{"dataset": "rosettes with rotational symmetry", "image_size": 48, "horizontal_flip": true, "num_classes": 2, "norm": "batchnorm", "kernel_size": 3, "label_smoothing": 0.1, "learning_rate": 0.0028, "precondition_frequency": 50}
Rows from block 4 of a small image classifier, named by matrix and row number. Rows with one number belong to one channel. Each number is 128 + 24 x the weight over its row's rms, rounded and kept within 0 to 255. All counts start at 0.
After each channel's rows are labels from the 100 images, of 14976, where the channel reaches its highest value: "lies over" is the class under the peak. Only what is clearly more common there than usual is listed. The data: rosettes with rotational symmetry. In brackets: how many of the 100, against the usual share in percent.
# convs1: first pointwise conv (model.blocks.4.convs.1.weight, 384x192x1x1), inputs 0-63
# convs3: second pointwise conv (model.blocks.4.convs.3.weight, 384x384x1x1, transposed), outputs 0-63

convs1.305 [120 116 151 112 102  63 102 110 116  84  98 135 135 136 142 141 152 130 123 115  96 151 126 135 127 156 137 129 145 149 171 127 147 111 149 124 178 128 143 138 155 156  91 147 149 187 111 105 120 137 120 145 121 101  89 115 168 111 135 132 102  95 142 135]
convs3.305 [128 117 120 129 178 167 112 102 137 181 120 117 135 128 132 107 111 157 111 110 130 151 126 122 111 124 116 156 101 127 120 175 125 125 174 113 112 132 148  91 131 140 113 140 142 145 166 134 116 128 140 149 117 101 112 152 102 125 143 168  63 108 136 119]
lies over: rosette (97 vs 44.4)

convs1.282 [102 112 118 108 141 193 148 143 126 100 150 123 103 138 124 159 139 113 187  99 115  98  74 118 137 124 141 123 169 149 132 135 131 118 111 101  98 111  99 129 127 120 141 185 122 129 141 121 106  96 103 110 149 108 139 127  71  94 160 146 130 172 147 114]
convs3.282 [124 117 130 113 109 174  99 159 128 109 150 124 124 153 148 101 177 121 109 103 118 130 141 122 102 118 129 125 145 166 117 112 162  86 156 113 111 135 159 108 199  67 145 118 158 139 124  98 121 112 166 110 128  96 118 114 131 100 127 127 117 143 140 159]
lies over: backdrop (94 vs 55.6)

convs1.185 [111 121 153 131 113  84 178 149 159 112 107 175  86 151  83 101 121 101  83 135 128 132 185 134 164 121  83 128 115 119 131 116 120 125 120 148 112 125 124 173 152 177 126 103 133 125 155 118 115 145 124 195 161 109 114 143 140 132 102 158 153  87 135 134]
convs3.185 [ 68 140 136 125 137 151 127 131  96 147 120 138 137 119  77 118 142 156 137 118 110 137 145 171 105 138 104 149 144 131 137 139 107 176 102 158 103 109  62 164  98 136 131 156 179 169 124 127 129 145 146 128 115 149 146  87  78  92 112  60 134 144 129 159]
lies over: rosette (98 vs 44.4)

convs1.25 [118 127 111 138 139 103 112 122 162  90 156 120 154 166 146 136 144  85 115 155 131 148 122 152  87 117 118 133 106 118  92 106 154 134 115 136 120  98 150 140 148 118 142 125 135 121 123 166 151 150 151 172 158 137 109 135 144 164 141 130 158 158 152 139]
convs3.25 [118  85 117 167  66 134 161  95 151  79 118 166 122 171 122 114 138 112 153 129 118  98 128 152 121 132 138 130  98 148 106 129 126 150 142 152 153 117 144 125  95 153 105 145 150 117 147 117 139 114 100 179 114 153 118 172 113 154 149 145 144 125 215 126]
lies over: backdrop (95 vs 55.6)

convs1.336 [158 133 141 165 140 112 115 128  97 129 112 160  92 114 100 124 131 172 109 126 116 170 121 146 162  93  76  97 119 137 150 139 144 124 132 137 109 113 139 110 133 128 139 133  96 125 164 147 143 137 137 166 145 136 111 138  90 165 143 112 140 156 145 119]
convs3.336 [143 128 162 109 111 116 130 107 129 102 145 151 131 129 121 144 147 115 110  87 133 135 109 174  95 131 113 113 123 120 119 105 130 115 129 123 103 117 148 114 102 140  86  98 128 108 178 102 129  97 144 156  91 137 138 139 126 136 143 153  43 153 101 112]
lies over: backdrop (98 vs 55.6)

convs1.232 [158 130 136 166 122 125 127 139 129 162 144 151 110 155 152 105 129 171 121 160  93 159 130 146 122 153 113 155 119 154  99 136 106 139 142 110 152 127 131 163 119 141 112 155 176 143 106 123 153 149 137 137 110 145 142 113 133 154 150 114 111 125 129 105]
convs3.232 [117 126 131 155 101 122 139 156 158 140 127 161 154 105  92 114  88 128  81 152  76 149 149 150 139 135 110 102 171 130 117  81 114 160 124 100 106 169 134 164 127 124  95 103 116 138 136 159 161 125 136 140 115 113 145 120 124 159 137 136 123 117 106  94]
lies over: backdrop (86 vs 55.6)

convs1.8 [195 143  99 159  89 168  95  95 144  91 100 117 127 111  84 120 154 163 142 103 138 145 152 149 100  80  91 134 124 132 121 187 101  97 148 139 121 118 142 125 166 144 127 182 128 114 130 111 137  97 161 152 129 140 120 164 140 136 132 165  82 131 102 134]
convs3.8 [122 118 158 117 161 110 136  96 140 129 118 127 139 150 134 125 150 113 152 115 120 118  98 116 147 131  90 131 164 129 135 113 134 112 111 154 165 125 130 124 108 150 116 147 109 124 135  98 109 111 155 118  62 137 139 159 123 132 136 197 102 139 135 135]
lies over: backdrop (90 vs 55.6)

convs1.20 [115 123 184 141 131 159 138 127 147 140 129 153 117  83 107 102  69 134 126 137 140 147 141 177 115 119 106  77 106 140 139 127 104 139 118  77 102  83 121 153 174 136 162  63  84 128 128 143 140 134 131 137 134 146  88 158 118 123 139  83 102 103 116 140]
convs3.20 [156 122 140  95 110 164 129 103 110  83 148 126 141 129 143 138 106 117 130 110 105  91 121 153 168 126 130  99 183 119 140 110 129  28 116 137 146 149 143 131 182  97 126 132 171  92 112 140 142 119 117 116 115 131 163 134 142  95 134 143  97 145 121 130]
lies over: rosette (96 vs 44.4)

convs1.183 [150 116 114 122 137 123 126 135 118 109 130 110 174 155  95 134  65 118 129 151  90 116 127 155  85 101  73 150 121 127 126 121 128  94 108 138  91 112 133 138 138 123 128 119 113 118 140 174  96 133 150 151 127 143 104 125 168 116 137 124 130 136 150 130]
convs3.183 [132 135 201 123 171 121 120 159 135 152 132  94 131 164 135 104 100 129  99 121 106 136 104 133 151 122 135 148 157  99 110 148 157 129 127 145  87 119 106 117 112 106 136 138  93 143 147 128 175 143 175 113 143 123 131 125 150 120 128 127 120 143  97 148]
lies over: backdrop (95 vs 55.6)

convs1.91 [130  85 120 111 153  98 154 150 118  71 174 124 103  88 132 158 155 135 126 132 119 121 152 123 120 118 115 143 145 139  91 112 168 133 129 111  85 125 108 136 150 151 119 150 157 137 118 148 129 127 154 120 116 112 133 128 145  85 129 156 110 114 112 135]
convs3.91 [112 141 147 148 126 117 125 115 112 132 126 125 133 130 172 121 104 148 141 154 102 107 163 105 145 161 139 194 137 122 131 132 121 115 100 130 150  96 135 149 103 125 135 136 123  72  98 122 160 124 162 129 108 121 145 119 112 127 130 101 155  95  94 141]
lies over: rosette (84 vs 44.4)

convs1.326 [128 129 131  97 112 134 141 136 143 109 136 169 126 148 160  68 147 134 154 136 133 116 120 109 112 132 249  98 146 170  85 115  99 135  92 140  91 137 104 157 115 117 104 147 159 100 117 137 119 143 110 176 115 122 111 111 151 114 147 126 133 140 137 103]
convs3.326 [132 126 135 146  82 135  96 162 136 110 136 132 118 127 181 132 122  83 111 159 121 164 124 103 136 113 126 135 113 135 116 101 143 101 145 161  91 124  97 156 118 133 128  78 131 137 111 125  75 134 115  66 142 124 126 144 142  93 132 127 183 142 133 136]
lies over: backdrop (85 vs 55.6)

convs1.80 [153 113 105 121 155 130 115 154 137 155 138 141 105 132 135 135 137 184 122 160 124 143  66 131 115  97 110 116  93 150 154 156 133 127 147 142 133 110 147 146 150 157 145 127 119 122  84 105 119 154 116 123 105 157 112 156 134 155 142 156 114 115 127 102]
convs3.80 [142 128  89 159 155 125 152 137 100 125 139 107  93 158 121 158 122 133 111 164 154 118 140 113 134 171 116 153 129  60 137 128 120  86 138  98 116 109 159 103 161  92 164 132 180 120 145 150  63 128 133 126  96 103 111 134 109 123 133 127 139 132 136  79]
lies over: rosette (94 vs 44.4)

convs1.254 [ 80 120 125 107  92  85  75  95 156  96 111 143 137 140 121 142 135 146 134  81 146 128  99 143  98 111 125  93 148 146 116  89 147 114 102 141 105 145 101 144 133  62 128 115 100  72 139 165 129 123 158 154 131 130 116 116 102 117 141 132 154 159 103 148]
convs3.254 [125  96 156 135 117 143 146 111 149 137 115 158 132 106  84  96 132 162 133 150 129  72 145 151 137 104 160 108 148 172 142 124 131 155 123 179 120 148 140 173  86 126 168 137  75 118 115 124 106 144 117 105  96 119 128 158 137 152 112 108 151 148 177 137]
lies over: backdrop (92 vs 55.6)

convs1.92 [145 128 119 176 126  92  80 127 117  79 122 155 128 142 146 188 131 131 149 104 111  86 122 142 133 101  79 142 115 142 123 138 109 126 147 120 137 100 127 133 160 152 133 161  83 187 135 136 133  87  99 176 131 113  91 122 107 131 124 121 128 143 168 115]
convs3.92 [102 149 130 148  55 123 134 119 137 141 132 130 130 124 115 111 136 149 147 119 102 115 106 117 137 131 155 142  79 130 158 130 114 139 150 129 133 138  96 100 129 146 156 173 145 135 139 130 111 114 129 143 131 116 120 136  79 115 127 162 104 156  81 128]
lies over: backdrop (86 vs 55.6)

convs1.45 [ 74 112 147 107 116 136 131 163 149 134 162 122  80  89 132 103 117 110 131 102 126 132  89 114 151 129 135 117 108 135 145 119 132 129  91 105 131 101 130 130 146 140 140 166 123 145 117 132 131 113  90 138 103 136  95 120  61 102 162 124 115 155 126 151]
convs3.45 [157 121 147 136 122  82 148 127 111 146 122 128 115 153 123 142 123 169 141 145 164 125 134 181 146 139 138 130 157 165 126 129 148 158 123  99 143  96 136 104 114 108 149 125 129 117 152 146 145 156 127 165  93 108 129 151 141 134 151 129 130 111 145 150]
lies over: backdrop (89 vs 55.6)

convs1.227 [ 95 136 120 135 110 121  96 119 134 129 132 136 164 132 118 139 162 153 186 144 139 128  99 133 119 101 156  83  93 121 116 108 149 106 100 133 112 124 112 168 108  96 148  93 111  89 134 142 112 120 142 168 145 136 120 113 134 140 143 127 135 126 130 121]
convs3.227 [145 115 160  99 130 142 155 125 139 119 113 119 112 124 110 131 118 119 151 156 108  84 138 166 113 129 148  65 167 178 144 144 125 155  88 172 134 114 145 165  80 129 129 152 110  96 133 128 101 129  86  93 131 147 140 140 127 135  95  88 159 114 200 139]
lies over: backdrop (93 vs 55.6)

convs1.343 [147  82 162 131 135 118 102 147 125 174 146  80 154 179 132 136  78 154 118 146 125 126 108 122 158 130 135 116 128 126 102 119 148 121 139 142 180 135 135  98 125 125 143  95 168 114 106 153 141 105 121 113 121 110 145 170 138 156 142 117 114 165 102 144]
convs3.343 [171 126 126 182 141 126 116 129 132 134  96 117 120 121 146 173  87 156 131 121 114 178  84 145 110 171 106 165 122 160 145  90 109  88 162 133 155 160 103 118  81 127 135 148 128 145 136 146 114  95 114  71 129 132 147  84 138 128 119 150 167 103 106 142]
lies over: rosette (92 vs 44.4)

convs1.351 [185 101 140 132 136 129 105 116 141  93 149 193 122  94  61 115 187 173 104 123 118  99 117 124 157 111  96 112 109 120 120 165 114 131 131 127 136  85 126 138 140 159 137 146  88 121 150 142  84 101 156 145 136 153 167 143  97 109 121 160 148 188 132 129]
convs3.351 [114 142 124 113 113 130  91 101 122 129 102 143 123  98 116 116 106 149 147 120 128 157 153  91 124 112 108 142  90 128 163 156 116 103 116 142 130 133 165 104 101  84 135 135 156 154  93 166 129 108 142 111 152 127 141  85 114 122 132 113 120 115 137 154]
lies over: backdrop (99 vs 55.6)

convs1.23 [119 141 120 131 106 103 135 141 162 100 124  99 119 162 132 105 126  99 120 133 108 143 126 121 122 126 123 150 136 147 166  93 104 133 111 152 122 107 111 100 159 105 100 135 171 167 139 135  92 118 161 128 140 127 118  79 139 100 132 184 165 174 175 133]
convs3.23 [166 107 131 147  65 119  83 144 129 113 138 144 107 133 100 116  91 116 120 149  86 156 147 163 129 125  84 172 129 101 156 130 134 166 131 148 103 119  88 121 116 167 112 125 108 107 129 114 115 128 149  80 113 133  79 123 108 141 130  97 138 134 129 148]
lies over: backdrop (91 vs 55.6)

convs1.274 [140 123  93 151 109 157 147 121 147 167  87 117 132 152 119 135 113 139  89 131 123 118 176 136 132 101  96 123  98 149 166 122 121 167 107 151 120 161 149 122 125 146 144  68 158 155 137 103  98 104 112 161 151 167 123 159  89 152 128 122  81 149 120 135]
convs3.274 [127 142  92 114  83 108 119 118 150 149 105 115 124 148 124 105 167 147 141 176 115 184 129 151 142 147  88 172  88 132 139 141 100 101  91 115 130 144  96 110 122 150 154 146  93 110 144 101 102 145 136 132 100 136  94 129 116 144 102 122 140 110 151 174]
lies over: backdrop (98 vs 55.6)

convs1.338 [ 99 139 119 144  98  70 119 119 131 124 133  90 142 138 131 133 109 105 109 110 110 107 144 149 134 128 147 105 136 109  75 112 114 116 128  88 203 114 144 131 108 111 187 134 136 135 112 116 161 124 132 148 138 135 118 120 116 125 140 140 112 161 170 100]
convs3.338 [116 128 127 119 112 123 129 111 120 118 115 118 126 137 120 110 126 185 138 123 153 151 106 176 142 124 127 140  90 103 153  95 148 115  88 107 134 174  92 127 129  73 177 133 170 131 144 127 161 116 178 155 157 122 115 128 120 137 118 164 127 156 124 141]
lies over: backdrop (98 vs 55.6)

convs1.79 [141 140 159 106 126 123 179 132 121 156 123 112 148 153 190  86 148 113  99 120  91  94 151 104 143 141 171 192 123 144  82 121 104 123 127 140 133 129 125  89  93  97 147 120 167 152 156 136 108 135 109  95  99  94 146 104 124 135 118 121 115  87 116 150]
convs3.79 [121 149 124 169 117 109 170 149 120 158 120 129 131 132 127 131 103 149 119 162 137 133 104 172 180 148 148 131 219 138 115  94 113  82 144 124 105 133  78 114 114 135 182 125 105 158 127 109 169 133 128 121 125 150 109 117 109 158 107 120 163 100 112 111]
lies over: backdrop (98 vs 55.6)

convs1.290 [122 123 152 160 110 135 112 123 162 147 114 160  94 158  68 113 121  82  95 126 116 127 173 162 147 128 119 136 123 147 159 143 159 121 109 171 142 136 121 152 148 144 111 134 141 139 180 127  94 116 160 211 183  98 120 140 120 131 139 154 174 120 131 125]
convs3.290 [148 124 106 141 107 102 149 145 130  81 129 127 117 157 151 155 180 146 113 142 142 127 132 127 174 138 132 126 101 140 112 132 138  55 131  90 157 173 196 110 144  95 120 141 143 115 123 101 108  90 141 122 135 131 101 114 136 187 112 167 129 129 128  82]
lies over: backdrop (94 vs 55.6)

convs1.197 [164 119 145 129 111 119 139 151 124 110 143 139  90 145 174 110 136 144 134 133 118 127 113 106 163 138  96 115 126 150  98 117 128  93 138 125 179 101 140 110 146 136 165 179 129  88 119 124  93  73 123  93 147 133 153 121 147 100 173 114  99 152 134 109]
convs3.197 [124 142 147 126 179 152 109 140 137 121 133 146 125 121 166 139 118 126 110 150 101 121 163  97 134 120 105 107 105 137 113 116 150 133 117  85 117 121 137 141 113 170  84 125 135 123 134 107 170 152 114 136 139 135 150 155 106 128 132 102 153 143 117 130]
lies over: backdrop (86 vs 55.6)

convs1.3 [140 101 124 151 146 138 136 160 144 157 143 140  97 149 108 132 144 155 132 151 109 139  58 138  98  86 109 114 111 153 151 155 125 138 141 144 128 126 140 128 143 139 158 112  76 156 104 100  98 157 126 136 113 143 108 145 132 164 128 162 112 132 110 115]
convs3.3 [120 117 168 102  93 137  84 108 143 160 127 141 145 113 136 111 135 137 133 119 105 101 111 129 123  93 145  98 135 168 121 133 142 156 106 146 152 136 107 121 112 159  91 112  83 151 106 105 177 132 148 145 161 123 140 125 149 129 127 146 109 132 115 145]
lies over: rosette (88 vs 44.4)

convs1.119 [140 111 208 144 125 124 122 119 167 127  95 128 120 150 117 133 134 170  95 111 136 135 113 151 165 138 150 123 180 128 110 120 135 110 127 120 136  97 137 174 124 116 118 119 160 133 125 154 106 155 156 129 129 124  86 166 107 143 162  55  84 154 129 165]
convs3.119 [123  99 106 131 169 157 134 157 134 119 168 160 125 173 126 114 181 118 157 142 133 148 124 102 141 103 113 133  99 120 134 144 134 174 123 145 159 164  81 145 120 188 129 111  97 144 148 129 159 109 140 109 113 120 109 136 100 119  96  67 164 132 123 104]
lies over: rosette (83 vs 44.4)

convs1.356 [ 90 169 147  79  85 148 119  84 152 104 123 169 100 110 130 126  88 158 146 113 134 105 141  89 112 105 161  86  87 121 149 144 122 112 137 124  70 127  80 162 173  58 118  96 162 131 148 154 118 128 135 142 128 164 118 144 109 136 109 156 154 115 131 129]
convs3.356 [156 177  88 140 124  96 131 140 147 190 138 111 126 112 129 149 139 178 137 118 143 118 127 141 125 130 142 139 106 173 167 115 108 101 132 112 148 111 114 110 125 104 140 113 153 122 114 125 150 132 144 176 132 109 144 115 123 148 164 150 160 128 171 144]
lies over: rosette (78 vs 44.4)

convs1.49 [126 134 118 117 125 187 117 164 100 101 131 130 177 145  76 140 121 126 136 132 137 151 126 120 134 177 117 142 142 123 125 126 100 146 128 129 120 121 109 116 145 142 144 108 102 125 147 117  76 124 139 134  75 125  92 134 120  84 127 129 108 181 107 151]
convs3.49 [120 163 121 151 120 151  75 167 133 120 113 109 138 132 161 130  91 156 107 137  78 165  99 129  96 119 122 178 134 171 131 133 120  93 114  85 120 198 171 109 180 157 157 133 143 130 154 109 158 134 145 126 155 160 102 146  99 139 114 118 166 151 122 109]
lies over: backdrop (100 vs 55.6)

convs1.179 [185 147  95 113 132  36 118 160 104 131 121 148 163 157 106 148 105 120 149 132 142 113  93 105 141 148 126 122 111 140 118 113 178 116  99 137 108 138 150 147 163 104 146 148 141 123 112 117 113 119 120 150 153 150 114 165 123 136 117 107 135 146 133 136]
convs3.179 [115 117 109  95 130 111 137 101 156  87 107 130 123 111 129  98 125 199 196 113 100 146 102 126 109 156 123  99 122 108 147 151 130 137 112 105 102  83 110 146 126 107 110 101 136 136 149 131 106 132 126 111 101 143  91 112  93 105 126 147 120 148 173 118]
lies over: backdrop (88 vs 55.6)

convs1.299 [113 115 138  98 130 145 138 134 137 116 128 135  73 165 151 135 140 153 134 105 187 162 115 149 160 117 164 167 139 135 120 121 117 181 112  98 106 125  96 137 110 156 114 129 172 118 177 109 145  93 169  64 123 128  80 157 115 125 100 126 126 169 135 157]
convs3.299 [109 146 117  90 131  97 141 104 136 126 112 110 124 128 132 111 117 156 127 115 113 137 105 153 135 135 150 161 107 103 164 113 125 143 120 105 113  81 107 101  56 180 124 118  85 146 135  98 156  93 103 182 159 137 121 128  99 148 123 132 127 138 135 145]
lies over: backdrop (100 vs 55.6)